A small image classifier, trained from scratch.
Model: norm batchnorm, activation prelu, depths [4, 8, 4].
Training: adamw at rate 0.0044, 13000 steps, batches of 64, held-out accuracy 100%.
Rows from block 13, named by matrix and row number. Rows with one number belong to one channel. Each number is 128 + 32 x the weight over its row's rms, rounded and kept within 0 to 255. All counts start at 0. Numbers have three digits each. After the name is the row's rms in percent of the matrix's.
# convs0: first 3x3 conv (model.blocks.13.convs.0.weight, 96x96x3x3), inputs 16-31, a 3x3 kernel for each
# convs1: second 3x3 conv (model.blocks.13.convs.1.weight, 96x96x3x3, transposed), outputs 16-31, a 3x3 kernel for each
convs0.36 099:096081077109092075110087069101084113113086104139119134112096089089087087050061065141126091096104084119134134114106112116114111120117116120114095118114095102092082129181184116157175099132125122132123125132116135139122108100072126123084127123089121131101105113087120129109133143142120135131113120112078071059082081073097086074134174147136181165163176152111096069120101086134126106143119094121109091097094077114145072143181114138177133
convs1.36 085:121134156101119137110119137122126136089102125110114124111110103105102094042035035100108135139136126163145124135121100160154123148138115172191168161160136115105093141181168132160147110117109065100138080098134115126135164150169150125143151136151157153139169153149172160142114100093122115114113109114058046098049045084082065092106115149074096139115122147120126121122139135119134130119146131139168155113142119141144148138145150143175167
convs0.37 116:062056084109128143152185203138154127110127095102101075160159162116117133082079065146155159091104098102071058119122121130139142138151156131118094117109096098099099066060083085094123123139133094113133108121131155154157107070062128126135165182207151155131113117092118112110069068108145142157178180163141146146138137131129122116140162129063073046078090067135126120110104118101103119111119144107110125084067065165114073169150150187183208
convs1.37 104:078093121109118127102109105123114128100080109130104125117104121086063075097074083150143142164168175120107108134130132159145148148129135254204139222157111182156124108149155111125117084090089137148184148167170163180187144145167176165155183174143105117114092085090124123127076099118080106125094115120146114121127103105127102100120114108171138100131096070134126105124123107132132126114113085146156143148166151147102101173120098206174155
convs0.38 082:121151150073089106054071106142096068255214124255252184087107172123146205104098138103093100134128129089063052123124124124124130129123124126117133129123136107104116123126117102110103100088097112110136101112114097109115125156152087093103083075094106112117106110128106134156129113101136129122129120112143127127184147126217182144150193189151181168084096072058072107123114121110128146100088079125139162124128134067113134051051067082056042
convs1.38 089:093078092095085104125123141213148096226172106205167111149151140136138135126126108202160133201128107126077067079099133076092121100115146079110107088108107110131132157142129155140127153153138138124120109094095149128132126110064107096055151147111115127152105106131117110130123122114122117115123123129130118108124103092133119102150118100179128096210174149138150164150166179128135146118147143085107118110133142102081107106083095148120128
convs0.39 083:091096077096105089083090082105112084112132100144174122127144150126139155079088104151186184139154160097077077107116111112118117114113114146136118131109107137130135112101097113098098117107117150152156152157162131146147082091072090100090083080074124132115117126107122127115152148138145139134146148145117111092127118095152140111183199216153157159172180193120118093121119088125112087121127129133136128141138115098119118092117123087076075
convs1.39 072:107083094101071085111081096118126121087109126096120145090088125083092115069063076103117121107106095151132110146158152152173164145166153098110136099115144107128154144120117137116117154156163096110121095100112130124124114093108105083090110086110174159150179157143182162141099104103122123109122103097142153157143150159130143152133134187077068144152138180104100097105102098105099106076111102104134113098123109103112141104098133101104142
convs0.40 093:082072088068066087064067098116090099139113120163141122129119081100086056060044050144152139140122092119106126130134126131133128121120128153136124130119115138127123109113093114121102125135118090076095106101110098092102082083087076079090075069080112109116113115131114114130120136143140166170150166166116108104137126120155140134078100100075067081109143150184178156153124114147124112132149129153152138154146133134142152126121136124117120
convs1.40 095:127113123110104098120116115107125142115127137119135145135145147120116122093059051149138143107091107130136129134161152135168163131159153125123149107114141120133155145105107141102109183159156138144115126129111117114101113104140102104125105109112097107121102113129109112132129167183119139150133143151149164157155175177154167158135127097157172137159158133198189190178161158155132127137120140156149174205209218121117149101105131107110132
convs0.41 085:031027012039044039029056074169141116183154127191171135143151162133110106110082076166167153149130104139119096117121122117118119113112118108112116121128125149148143152152142168165153190197168136125093154142113162142119032044013044068039029055058115122112123125124118131126151151146153153151149150142114110121122115124139132134150156112126142115146173151090107142090109141108117139120140188138142171122086104040046040045054063043038059
convs1.41 088:032070122000031090026049116130135114118115105097110101110101084098083096071055076100089075140113105128121107149145145151147144146147144146159125153152109132126082120136125099119099106138104125103116123117136102128127050013000058018000110067046103120125111130140097119113090081123106104146109106149182157156146119116150122123123114126086076122117114145098120116115144140116146133090113127126163163147182179126045071093002022130043058
convs0.42 091:122125117112116112095095103096083054166190147184236213130137146104112114083078070165152151162148144048010000127125124127126126126124124128138143129138135128128126118142139123143144103123110130142120113126111075079071125128114112118115105107106104122114132139119092089071125129126125120123099109114162160160154155149184224228166179157162189179073071055088096095141153132188207171107104093114115106113112123109125118084094102088083079
convs1.42 098:114092115133102114143109133159079041183109064188129097123117119138133134146137136143138134142131182108103159116115128123113116131126132124133138111124128109113115134133136135128131145140135116100118098087118117101127115103101106096096131120117107103116085075084102108116136111124129092105124102113133112101107084084111096110114102140125107129186156160168193198160184197142168171110105114088083089105099106089106136103121140113126152
convs0.43 087:103104122102091107126109131156165133227255233152221199097091107103103102093089097160145132100083053131101088111110116114109110129121116167178167146144153134150166188222188239255255249255249132145149127136145123132128119111103121107099143125124103112118093094113093090111173166149177171168177180168122121105142149127179194164135128105117113091119117111148142126169166148158160131107102108106097103132120122098088079085072066143114102
convs1.43 064:105107143093094133114107136207101071212124089200133089091101094112110107100075083164146150153115147141090145117116114116115112121120118181164154161134122147126120148148150129121118142129129115107129121115132137132137117097078103087087144117104091091097054063059074081074136133129144137140137138141170128117133085078121092092118081108120083097184141133154170186163181187143157158147153144143145131148155145068065135070049115097066119
convs0.44 084:181186198179184191190190190109084083122106101094068069112126124107118133105125139079063067105093083146137120133132139128128135133133133103113123152158161159153153155151141169168162147159141119129105120135110120120097168166181171169181189184186165161162151146150145147151158154147153150131148138119106094087115103096105096090179171162157169153109104109106099093123119117118117120101104093099118097111122118174161165173162167190179178
convs1.44 084:061069111051049099089095123147144152133128137132130142149151130160169150154146137144143174086074120131108116100112121111126133111125123098105128116140158147173200120118119126122123134129131133115114118112114108093100131100080132100083153127108138118118143127121168151146129118119127111113115098104121123132125121122129120122151114156102080144143131168128136145134144150135138145099099119089093110070080091122101134113081107121100118
convs0.45 099:123115109116110107110110113177172147145149124124137121172184182170181187175210207163148175163152173153153153126126126128128130128130134109125131117134134170175157141154135159161133194177149163152132150140118133115099131116113119110114112106121142151151141147155143156153143126120143127122135120120178172173167163162152151154103105108082072071057046031142134123141132123138132126105126124108126126124135130142093095126079084136092087
convs1.45 110:149133141152132140154134134128121131134109118155131122115096102093075091088060080100099153129100114166154122123127123131142138126136134113114125138145153142159179145142136160161154163165158155141125153156120141148113153150169164145158156142151124111093150146121155149121134139129132131126134130128103098118106101111111100107125121112108100113142131133157162164157164166155159171102111111098124127089122120139145149145143143148154140
convs0.46 071:098082070082069062085082083089086106089083097110097118111113082097100077074074067175210205113123121094088097130133128128128123127125125164157141138137129154146123131099109133104116124098104138142148121118134126113129102097093095088085096091089125120123099096107110103119142137152181184193201195197128128121124125118125127125159164166101083097096091113102111098092108099100111106120147152168204206173188185107097107095059078104059080
convs1.46 080:145113114136114103139134130144135127128121125138129132150161168127135137109103100124119135083088119109112138176200195183208213173200197143124125122105120127102104203116120179108129255212223148148167140140142163146137107099110105096103122124120099120132102119127104110121073111117068102109079099109203203206185185193168163167156153113171172136173156134117124114142145128142140131117129124152169164165181178112112132094108124115125146
convs0.47 091:125109106139121122161141131150141140145134146106114140110112082131132112091080090134136126167185158127126101128127123133133134126123124135126124113106113110096101112116107058062038089103089043081062045078051049070048115113103136136129159160145149138125142130116147143124122115107105103093092094090134132132128125134112115121130162126083122086111138093159145130150132125133124114159164130157152124129135106127145116149170149140162145
convs1.47 089:151126125132103107113096108137107091137102086132106090132132109084074071047044045120124147127063058137072041086095088103097085095096079083099124088105132097125143112103112121106108130128125113080122034013053094055111170140148133113114117098102133111087136120101150137109120140147104126131124136136155134136143117123142118126109106158079077130133111157119142146125145156104119126077091102091106118131152153119140176100123143108133160
convs0.48 089:147135142146132145157150153111118128111114117121122130061056044070052031071045038148172181129120112127111104137132136135125129129125127145135130135139139129129130098068069093083093089094088103119113094109097092099088155137139153130137165151152131130122106111112105112120128139149129154175136156169116117114116113109113113108165161160138136144152153164102111086100113090103111089119146160130158174128137149172144141176132131177147158
convs1.48 090:088099148122119153151143166125116125109106130114110139142149161128137144120116109095113162079090135123131158168178176163177185164179183113117112128142143132140142161100110157100106210181179133123132105104100110104103099074095116087094151122120085103114088109114073098104097116112096107104094094093180187183166171180158155155134116110121105113133114113121104090114103094121111110112109118138150145143156144211159123220168122234195140
convs0.49 130:146154147130134129105113122108159156084100098078081103007003017141163130228255205138141139137158137157155110112111123114112104106106117109131113153172148142131117129101095128108123116118088126131106118123096111096085132149145117122122090065093127136128100112122104123116149153134145139142106117130133143138119119119104097107112152142093097096123096097161141129125130118122122128148139136128141141130150156095124136116124110118108106
convs1.49 124:107104114076078094155154168110100065092101082135136097098126145107128148076109140179192119130139113099109115106107109108093088155139131120090066141129112167153148091112136097128148065091126163162157121123124117128137118130130099094079154138126197171158161146145144124129133113115105057055126111095099090087110097104154150158134151154185149137184151131108119115100107106129131124140130124040034029090087086112119117092087079140139113
convs0.50 139:140122098133124100099115115037093157076103130148138144145103072145101051139123071148157123126139139074093120130112117127117132115122144114113108128120118098104076124124098101102094124131137090117154108142176114141170134108089130109092104096101140132110150116112147111117091105169116136184140145172090112141077110144099115139112111115142124112101080085134143139124129105120120117080074156088113161139155157153124081157132086138099099
convs1.50 127:141076153128068161147099191135124130119106137109121145184142124181086083159076113095066037167102154156147203115116121124107111133099109156126095139100092104095105098104118114127155120137134148165109180159122179134097094077140113102177136118192120152156114146173112155175124099128146099140122075109149103120126096130121110146190248215124175157139163113115093101149123133135123137134147132172170131135109089068096135096124168126161170
convs0.51 114:140134139139129125144130119184160160188146150183146146133127113114124136118139148177166144170163138164148111140135139133124128130121126148154149148144139132133133153127137143099119187149174064094073087120084086106063134124129137125125141130127127123131128119120117113110171135133171143137184160151144134131135119123129111116138141140151157123126137108142131146132118142153135152130114123127122122160136126135128126145125116160153150
convs1.51 129:121125146107111124116121138123127123135130137133138139130145150139129135096098095109114133109113116125120109111108117107108120101104120151161122130142109104107105129139126134124114129115110048068117057068113094104143133123123137121124149144144104087072087073048078062052080101127100115139100111133163139154161136144171156165100094136062057113087081127103100105108109111115114109148161144146151142134138127114135128134147135162166166
convs0.52 081:101101097097103099108117124116103109126090106130093099198255206169204165164175113124154143132148144119106113118116112117117113121121126119108096117116121127126125120121118137128119147152146111082090096080103091084119096095093097097095104100106128126123106109111123125127142137138138134133132133159134124115128113110126112111177140142154134153168168187113104088120115100116112103095105090087091069075065070132111110123101103155116110
convs1.52 101:115108123097096105099090111081077104054059086063080095013041068027066095068103118091098102085090103125135132095091098094093096086088088107107115115124128128138146107116136124135156118133148145119126126100104126105108130098108120093100115092092161157159161161165174176175140110103143114096138104091076070073093093092113116110197176213132110163181160185097099109109117120112111115125121125108099095073049040124113130115103130103088117
convs0.53 140:114146197114151202105128182191183080230189072209178104143120141130106139147129155095118140119141153157126087123131152118129152127129148169130100136118111097095131155104140139147194109135180147119129166133134152116133090117181076114179078103167134101115165115126141093119120130141107136173089115146134128083167130057176134063123103138166121152134098142151118105158118116135105119119118134116112137133127140064108144053118158059116111
convs1.53 117:175122131184137123180145122145196205138170191135159191094099132089089126097071128070102140144146229179192255131098107129104114128111128128134124113125115121122125187169112181160102148129105144138151139119130131098114141143084164155104180167131138064130145065148143075137124124131125119128116108120145140145143127122126108105177189155128135112128124081133114079152122078145119073137113110121094092140112107160142105197145097204147102
convs0.54 120:098155191090128183094115166091116121132111099125089055155079037180125042193152087151157116122144120137144132116128150115122149113110127140132111106121126110106133103113142110105158099087123116105116140116135133115138075134188066113176066090143123092084141112135176164154117121129107130165083114138120135135106112123092076095159166134106121140148135136124151143118157162095136156100104090097109110101120105038065144015067137023052098
convs1.54 117:165141106168135104192171130144128098146101077152115108105076070117102115132110136126155088098154174144156210160127116152113101174145129120108144136139168142134155111091131153124150126093117134114124140111120155113112134111111130117118179137127157132151152128171120090119132101109131087111113081115125100106172129122174152154207194174147153102126139108113071130184133169167126154141131142125069085135071103136140099148130108189145137
convs0.55 061:105135165107142166115147184135111121144112114192136120144119069225178118181135102229198170196169142164134121122124128125135134124131134198146134201156145185138110255227216212202179170139144121107105109096101105103124096118141090119147096127165105103108096109110135148138118113118118116120095111132157156173136133155142131153164141132144131137200179146067110116092117122127150145125127109143148138142145121042060102043062103062073111
convs1.55 064:105111131085106122091106128155144125157140107143126102162161144123119096077065062241232216149157160114114129115111114121118117131127125246255254209172177180131129157193199133167182119129142111129168119138182154164203147110116128110113120114124140161164123137149129132143101116131107124142114133158129123114130125123128120114118132122104118114125139128140142147145150143133145142141143152126122122150152149129140159106127144097113132
convs0.56 081:102098102101093095110104109113102109114099115128112135155138133150137135147148150120139157109105113119115127127131129131132128132129126132125145107097116141132133122108102102106097116126112116100101102083071113091086098095094100096096104097095124116119112107111124114124152161169163185192177196205129127120141137128146147141151143153111099108147157169097109101109124111105109101139176223155205251149174196126103103121086086139095091
convs1.56 095:128118135124111122139113126121136148107120136107119131100125138088095107063069061146135150131120122146129131170182185173195215173193209109102117119118130141132146193127133154105123209181189149140137134130120135112101124120128119108108125116113119132139126136140118130130111130139107125128113121121207219214187197207170175177109095074121121101143135099140138117151140123142123110118121132154170174179188186120119133113107110114122129
convs0.57 142:146120088167123081128113094110124127138143114118158125100111150099106152117085121091108148113133166088085113137107127135113121115103112098127151141137112140106086107105121101093107115126114160095088153110090135119114148123109161134095127110096152113055176139070181136093112121138102118141108152171124139128117135133111124118153089094167121095147110119045144194043117183050110158000125238008099237047112212141121157158126149122104146
convs1.57 130:113059137121052127135065134157139155149134154142137164148138111169134104136074074108096093120135181148160255132157148117140122111131123140154128099127103119140123129144152147144136154176140116086124093079128121099144105089126101080127117094123123102122112097137120109148191140125193135115185142116192155146173134115156135139065094117104110101127123080175209150145184109126172110117126097116139109174208179122091130111112139140121139
convs0.58 091:139139137139141142126131137110090119140119139118109134096102106115117107097104103159198198120137122113112103137138139133132133127126124138140134137138137131139137138153146120138147130146138095126101089127091101129096146143139157146146147140139166154138167157128162157137152148142145139129146141123102103123104105123105113130154175152124158138130164151110127132109135124116137131129112114128109089115089073151149149153138141135127135
convs1.58 084:115115135122121139151144155129129145119114138100102134124118110101088100083063074122116123101061091152120110083089087087107109085104104120123157117130158132141159107126128107122126110125131105096120102086109128113131136129129154142146157155151165137109187155127193166135114120119114118127112110124120127131122132136135131136127102161066054122128115145120111108131118116114101103090097110075077102077087094140131137143141152142155158
convs0.59 090:108115150094103130090108132055064107086075113135099097053123174028113191100166211080081069060084096104132136123115124108108119108117126125127113135131123129109097113147148135149151118135138099103104122124123161155151120102117109094103095091098101099095120118127136136158153163154137154157118136122074070068091090091095070067063099095133159139149172122140146124143134125112106100104151147093115130087124104183123067185117054170114063
convs1.59 095:089090139080114161141174201094082122104093121160132134136145149165166176126133149125122159129101169170123183131138127147157152147161148138186126145170116116120085111154166095129146084111116141147155149151166129127140117083123119086122156135160114120118160181183133168145161140133158115121136112117090100128083088115097102124061113147053099148084102162141136154144157172120134150135132084143131091135143102084111130112129169168183202
convs0.60 114:152119133128096110114091100014043105076153162114177152090123177089115173124118180060051097080096130085100125125121130123117123141132132129125116132127125131149135117131100107119121134153143143137121131129130117116118144130114123107086120104078178166097180145098144103070114107106100109123095110129097134158121173188161207218136130122104124133114153124055113130113159145167181158089082113113104116152165170139162142123130102139157121
convs1.60 104:128088105115080127138113158169093066175126080191149101146122116151121133144108127185125070154136178107121237123116120111097098113101110110111105112122124130139142137149135126137131121147155141116124111100118120107135130095114099098137149157178137147127112116100152150144117090122115083113115098121140102098085050066072059110141136187134133160181158153170227207156193176132151132092113103101097074087069064112112133114121138143141154
convs0.61 098:205216230203219233203232234141109111145118110131115119093102090101116097078079062093085081101102092128139131119119130118124136127133142133127127110112112118123129128129124134131117133128121097099102090088091101095105186185216175179224187207245127131111135139116121122099134116132118098106128111107124113107127119113119113110162146135177152162146108108113096089126119112105109105129095083108088085099097103202183183194172174205196197
convs1.61 128:000010055000018059016041069140131132128121123130118113132126125142138127127122120133125137113106128128112108156156165157161174158169181092097107107110120121122124113120133119119125117121125148123119141121107135118111051014000071037026104075062115130124118137138108123125080075093079072094074069093119118121114119115128125114162139140126091119151124123113109108117116116113117115125119125128122121115112115096002000103003000129053000
convs0.62 118:072106108078117122085126131158154134148144124109114093088098099093113110117128122153138148145126134132097108087098113108118129119124127140138133132125124119123133158138117144133102159152123110116099118126101099103072077090097098112126108128143132135133115119124117112112139112107140122103139128101134135137128127133131134134185204200138145140127104089115117128107102105113102102103096098105103100106101096110071073145109109156121137
convs1.62 112:143126145122087105119101108147131127137119123134128129120117133123130151088119139121138148120125148096103123118112129127112124124113123193181148201179121167146110102125158081088121087084098103080119107084120144115157165128111121089081129095082093096100104097095106097080111112137124115146128126156131125145116102123123104133111108132102091110137129154134157158155174177134165166171170154164155137162154150153143144137123125145123118
convs0.63 083:105090091111094100122124137095075080109088097114094110118116103114121105107110111118138166104080080114103109133133129136132128131133132132130127136133122141129122109119131136152168127146174131101109115091098118101115106102099106102104109111116138119107147132119150152148108191224133209237122193204141136132149144141148148152117102101108090087115118130112095099110090092102095108102173230103183229087136155112087089113069082140106123
convs1.63 089:108083129107090106126112132134114121119117126114133144136151167137159163082093098151126129091075123118118177190216198175208209161191193098092114105114134132134147189165182129111145166156185151135125141114106130108112121119141115103123121113128143164155143161147133142131116139130119133118117128115214209189198203196180179173103092079134110084132120109106099079120108089127122099129128128149150150162169157119117118124121112134133138
convs0.64 085:072079070088090083113107099183173141154159149131144128074060023112093057106076071167132105171135102171147141109109107120116112111103106131127129131117126149139150169170159139130135176184183100106098098106101105116104070072065096094087133121112132111091130108093145131113152136135138128125136129131127104108130110125137120126149149127112119101128112104137110134128106129111091104128120114107096084062067054122107079164145123179167150
convs1.64 078:154155168122121132123110117125118119132129125115127124131137138091103114022019022167168177144119095148107065137147141132148144108119124135128138123120132103113111197172168177124125153104099093112141084111144131143170130132132100104111102099103099084084118104112134133125100147173095140177111151175169156171156146157155141154127086065123115086173188165131138135147131132136126121109116138125145177186214225113121171096107156104109154
convs0.65 128:112159193107149190126149183148108066157124074129105082139091072112075051090094075119113161103114155100097119121129150113119146124124146105161173118139146118117140089130125094143137106143158062115192055117199065091159086109153074102148093115147117122140135127150128128149113131126114149142077127138141132136142126118140126122041072146018091211043138222141126109147140125141140128154097112136087088124121118095103149102104166111099129
convs1.65 125:180123130165111109161131132089143150106135141131141148146131122157094121138062121081103051126129172149161228178134116191138113177143113141162136142144119136128113136117107150127107097095098170166092172168106162160094183117092177118088165137122123148132112139143115149134132109145128092135097069115148120127134115122123103115163228199119181143104128068132087133138092137131092136156162112135108078100080081175116113178124107163123122
convs0.66 130:127100070131109064128104073088118147047101141091109134104122155110118150104139169152149139141128119082086124143130113140127111134122125127118112113119120078118141136115121102127165075130183101111159092110161106110148145116092146129098132122100146095091164118117154109122064123185081126187097114164131137164091123172084126178136093080130105112107106096152127108150110093164114089138103096176110106184120096163139105151130111133115119
convs1.66 118:132108151136130150144146169114150133099119124085108126115118128149125146151134124096069110138151237165182249103082123108078131120104148135141120108103108115100129150145137126124127108110125129141144121127151138121144093120159121121168118132168101097136087086164103091132188112136195099114180112133155125151117087129087077128122148137111124107117121120213189126199170105165140069158117090152110079179156124149155134173157144158165150
convs0.67 101:120122088123125093112116089085126117077143146079117136123126124144148114136137113076075074116123140145176219124126121123128127122130129116100117118100118134125128150167128153156121130140103226142210178099171227160228117125104116126108112116100202199196157163168139132150129144113136117100125118110095101095112132117108128119245208246216179230175152193086108078111136085080115081133151142134137119106127118106138116111142122107124101
convs1.67 121:134122124130115108136122122135130135142134143150149155108104114107105098084088071140132151160123105165148107112097121108090113116099124117120104099113104101105101117118125121123125110110113030045092047054100088093130126111122130116126138124144100079061091058053116095086089098111090089110079080100133127123135122115140127126130111146088063121126106137113109109122113107113104095118103107108101111120097111117122132124137151119134153
convs0.68 100:147154147142139136135127122124086126104069110101077115148152147150153122157143109164197173144157128124110097114118127121120121114116114116102085100068087085087102115098074117117114107117112101107106122126124095100090135146144133136135133132127116117112115114118114117124123114103113113111114116109105087085102088082103094085103127125132142142161185193098109111109128133110126131072094098060105107059077075118137133132137131128122122
convs1.68 101:135125125120108110132112114109113140099107133100113135108101094116124113110112109075071094132092083170128103107113116105119121093113115064086101097124138124162180118129150120124141133139151159133116143121092143109078174158149165144134167140137179164135211200162211196165130132112127125112124120106052043068061052067077070082186139161132115143206176176115124124117130127110125118091111117092118118087104091138123114112104112111113103
convs0.69 097:185196212184189199203206200170157151185159154159151148054058049059073054047038027096095111128125132135132139125126141137137148154153152123116120125122128109120128118109106111127119120130115080089092088099096086087085171165184166152169196186186123126106117131109091113098130138142115132134119130133141154157145154161151162168147136142155139137123105104144154124153162133143148110121107096105104101107103120183166156194162150225204182
convs1.69 082:000000066000008089000045107148112109146110109150122116124105111147125120142124121097087116080039080110072094129131131129137141123131137093095103104113124112122133117127130105116121106111113133117117122113118126122123065000000082022011130087078083097090102118104103126122114105111112105111113102109119113119102094104096081095162140171108098149149135159116141149126150154124144148114110115104102109093098101133063034134051013165093045
convs0.70 133:115112096129120114118133139120084056149126102177171159168208201116119115069029034104112102095107132081091104112121118115120129120126136134127137160148149143152161092097135112098105107114134129150146118112101132126128139116100145143124127147155140143148120109103102104099085069099103123135134172157110108112115105115152137142132169175156178132104140144115118115124130142134126135060057055110134166168197210149150122122139127090127141
convs1.70 122:152148130102100101145122132161141130118110134134109125147144135107121141083096113167175095126128120106109081114102114175149157140117134122130106116126099141136110109102120175197214160209230122129121103097098110114123133152153112108096154148138182155123102103091108118128126111112134107114145105119095085110109108139162151188155149136147133125105069080117113125086083096127132134171178198152157156084067071126131109094079092151134136
convs0.71 081:118146139133140120123123101177157130132118106129130109047037083094111135086094119148155185163186200131120113117117127135131134128121120153147147126113121111106119141131140116120104129140135122139148133147147118128115108122128135136133146142135116132106098118098090105094150151148147155149146154158143137128127118114121116116170216215139162161129144141129110096117105097130123102121120128144151144131138119103131134142138145132111123
convs1.71 080:152128123133096095131098097091099090097099086101106096130127140104104127091071097163128143134063073139064088137147147141152146153159147107109131102108125116131142151129119152136128174177167135131134116108108140134138163152136125103098130111103187183145214192146195172122099112102101107101094091095202186198181157164188151162120121190107095175146128156097106111110127128108130141085109095110137127111147147205174159164120116162138138
convs0.72 097:054080085075101104104133143205145106199148130184154136197150176154116140155127105143160164143143117141132099102112122113120127123127133139141143145145147127128133164153158132125143152156176081120111107146126103125109057074077081096100119130148069090060100119085101117104151153140150152136157160145117099110111095108127115131103123088133165122145155121121142157122140152144157160166156145176159150180157126082074079130097107150110128
convs1.72 105:160139147129103108133103111103148165087115162103122159119118119095092114061084112061074103081093118116119102125127128153149151133137128147136143137128133127117110126119097136139116151150130074052104040029090102096141147111113116084075120081091150111110124072075134102088095126166097122181096121164153129143142117146154135158112089117046030071095072119096109081133138104110126088094088096111121137128149149152129149134100128136110124
convs0.73 084:057084083078097084069090085088091113092101106121121117124097095103075069041015023120139139088102117081082097114123121121127125111119123134127113134117102131119112095125132094129128087119129121131123137159153123155151051084079064098086060086086121126093124135097137149122112127135118132137119128127068074068071085073089092084115148140123164160133165168172160154145125110140109105134111114140117113139109096066122136075128150072107140
convs1.73 094:148137133130118105136114110099093123100093121136124140128122121094096092075059049129127139126100103136130087136152134153173152140171148128131143120128154101113140131119103138127111157159144143139120144147129148153130134104126115093104120102105158152122190171147177164138139171167125147149132148141077090111092104123100103117099120130100115124146161152153160155140142141117117121101106110147156155158192182134124162112102137105104137
convs0.74 090:088086095084086094100111130121117113131117106117112104168202190115135140102105111117155167103133147125129141120118120120118118128129134123139137121138137144141131101086121089080082116108117107085100108089102133112132104093096104093094109100107121112126113119130145147155131138153136139155142149165132130124141137129133131127137132137146141152200217222085081059100095066092086069106142167124163178121144142126080071138082075154113120
convs1.74 113:113123144096110121105116125137149165112133155108133153076109135075119154075115142134119130091106139125149166163170172164176180150161167106099101129133118160161150116077091107072089175152159156135136128109118120102110125100107112092101120104108088113121092118123096118124117131126126132131123125120138149166141151165154155163151122123135111126140119129101097085113106088128115099098101103123127114129134118137130133116116117107109115
convs0.75 106:173175182159153152147124106098115108083106103091106110111119149097104125073092127148149143133142116072068058147150147133137134124125121122125096128134113131129113138154158166183187216188173141140115136141124154137106166157176151135148134111105122131129096108111106108112134126119168166155181168156142141142133134135122128132141137106100096076102089066129120126118111127118122145112113136103100096091099113144129161107098136074078108
convs1.75 088:091097133047040093087073114098097115082083105085086107095104106079084086100084088111131115120126112131110115122124122122130134125129141217154125218151117183156125099137163116136152109116121149147178186174189191183186101085067099072053155117111120122131146143134132138134106112132110113140105097124140143151142137136135135139124128126124108125106086101135127119140142131136141132119119100178180156168186168126112117106098111134104123
convs0.76 089:084095100089103097079093094111090113117087093124102097118097094129096101097074079150165149161160147111107110118126127131133131112115121141119113131111129125112135092103107079109095095123113082090102094108115080082085071086086072091090065078081133120104126108087142123113107117118116125120109117117106101105099098103110102107134146117132130107179180175168164165140130133130115117127127115135125117116108098113139145106136148079099118
convs1.76 083:143116080131116083130115100109107150109108143137128162149134134118100099112074054122124148138113108146129081129142121130152137113134119109108133105114143110128158132090088138112112162155159122102085104088089108108110127108117117101105110100110143130127155132127169153145140167171119151158129151153116129138124140145118132138110090111093094099139137133145151152132138138117117119107095114131133149173194198111111144096109134101119149
convs0.77 096:130136138132144154130150155078095117079092116077077092079088077078090057045032042144155136154148124138133121141150148143150151130138142116105099118122124108127124086083099092089092100098101097087106094079092080064084130134136131134150119133146105106127091084111104104140090078102096092110100089101124121110121119114112112109146160143104096112159171175135129137121117136142130145096118118107121127127130134163167180182184204150165198
convs1.77 105:154151158143144154150141157127127140116119129103105121143124121124091092113070063133125144152108107161124098106112115110128127111128137080087105083111117118141148117120128114120122097101106161135130119111104098083086164144148164143146173154156096103103094103092100100095134159169140155165163167167096103102094102101109107104113111114129128120150134110163166159154153153126127136148138146191199200216237234131092117115075091132102113
convs0.78 089:071076070082093092072090099091097098132120110128130125165171139159152140158144117128148152131150166113100117094101099108109111112113120116107101108113115137120126094098096096087091106098113094084100089087095088078094080077073094095093092087097123125117114118112110111117149137130148130127144141149125125123112104099120115114180160153133142162133135171090093090103104090111109097097104099131130115132131110116092102142122141132093114
convs1.78 091:103099094085087088095090101122138147081105132088118136056073099060083119075099123085105137098115133099113132145160148150165159138157152089082107103118126130145151127093075140113097185169159137110105118092090124106098110083078085072057098069077142135132156134124162146136128126115134138119126115102115134153117131150136149165156129156105085124164147165113114111115121115134125135112116116116120108100105090145128143118109124093096116
convs0.79 075:141160148120137137069074101070068080097108096143148128124131121137140119067072079181166131122110099075070070115121124119126125117119122155137145176137130158103078224231233234243223193186161119107106117094094119090094140153144117124130079075091107110097110133120114129116149143145153159160141144159108107121108117124116131131135116085113087079138121095102113116107126117121140116117119121145144144150149137084084102076079100046020039
convs1.79 090:122131141095109128078096116135126147140115152125115143106089093070061067059050064185154148147128147109104114122115121120109111115106106255255253241172145191126110142166180117136155110114123117117156135135180182180207149147131133123105141129127124124147114105125137139146091114116091115123093115130121111119119115125137133136130142093130136099128108085126128130130130123129126119144165145161162146166181159151152142155138130151133127
convs0.80 128:134136141117119123123120121063099111108122089132145100132142151095100125144132127153150132132154140119134097122124127126123113125115113120105080139154120103111106071103134094107128118113151130140108128141122116126131141124134130138132131139123103101090129114097181175155100094106103098109136140124143147133103107101115111105187184136164153116145146114138175169125128135099043056141151142107110114081095093148144128097130125098111107
convs1.80 128:154144151127118114138131139130132143115087103163140135145144129131129125117099102191168095146140104116143115131126134101095101152126128098096117126147173128148165112138174155156171125130148139154134128139136131143137143163168126130119120121106174153138220204205161147122137128148116107129135136146124097105143102110161149157105113101147142095177161129134143177199194211183188197109133172128110138127119133118127158089105125113114116
convs0.81 094:133123116120110100121109101108117098130124111130126091136085080086032032069017024164164149123140125116131131129124128121117120121119123103117095112121113121135140128142127142175165171192167110122097115121101107113091115123112112108093119112096120139103126138110127136111122131110120141118133149114130123127123123132128127132097145106131180146155197157083115128088125133091114117090123120077114105068076090116131113127125102131131114
convs1.81 096:148133142145109113142122125086119105080104094069106091149146125135131120095093088098095135133121147177151132112108119115102119099097108170132118164118102132082089155151180115118133115105126150142151153138129144136115158172148160169145149164141169160117188160118173153114124145155122145154120136150147131146128113137114100125136145133109123126105120123096127114121163140135166137101127114139160149149176167134136134151151144147161148
convs0.82 137:103123153126126160133115149164145083183172105163151109153143109141121083146139093118136123107133135142122106116113124122114130128126141118120169112125175123111151106114113138105121135109136069095161058114192067115182115100118151119123155115119082102126060123155054112166155136094191141075181128065137117118156117095157111089065071119061099154088124163134117115128123136115143155198174077206165072164132080154123073161135088165129076
convs1.82 128:172107160139082138141084167145163152140144147141142142174139096152111098125066093080082078129137196163175238170192153152160127155161129142130129124132140121146149246206117225186108188191124165171102175166116168153116131117133125105131131118148117104087124114121113092097151094138178101148135083140148120134122101116115128132143191181142158117122133070121070094133092104129102122155107116163108114175135152123117146114092139132086142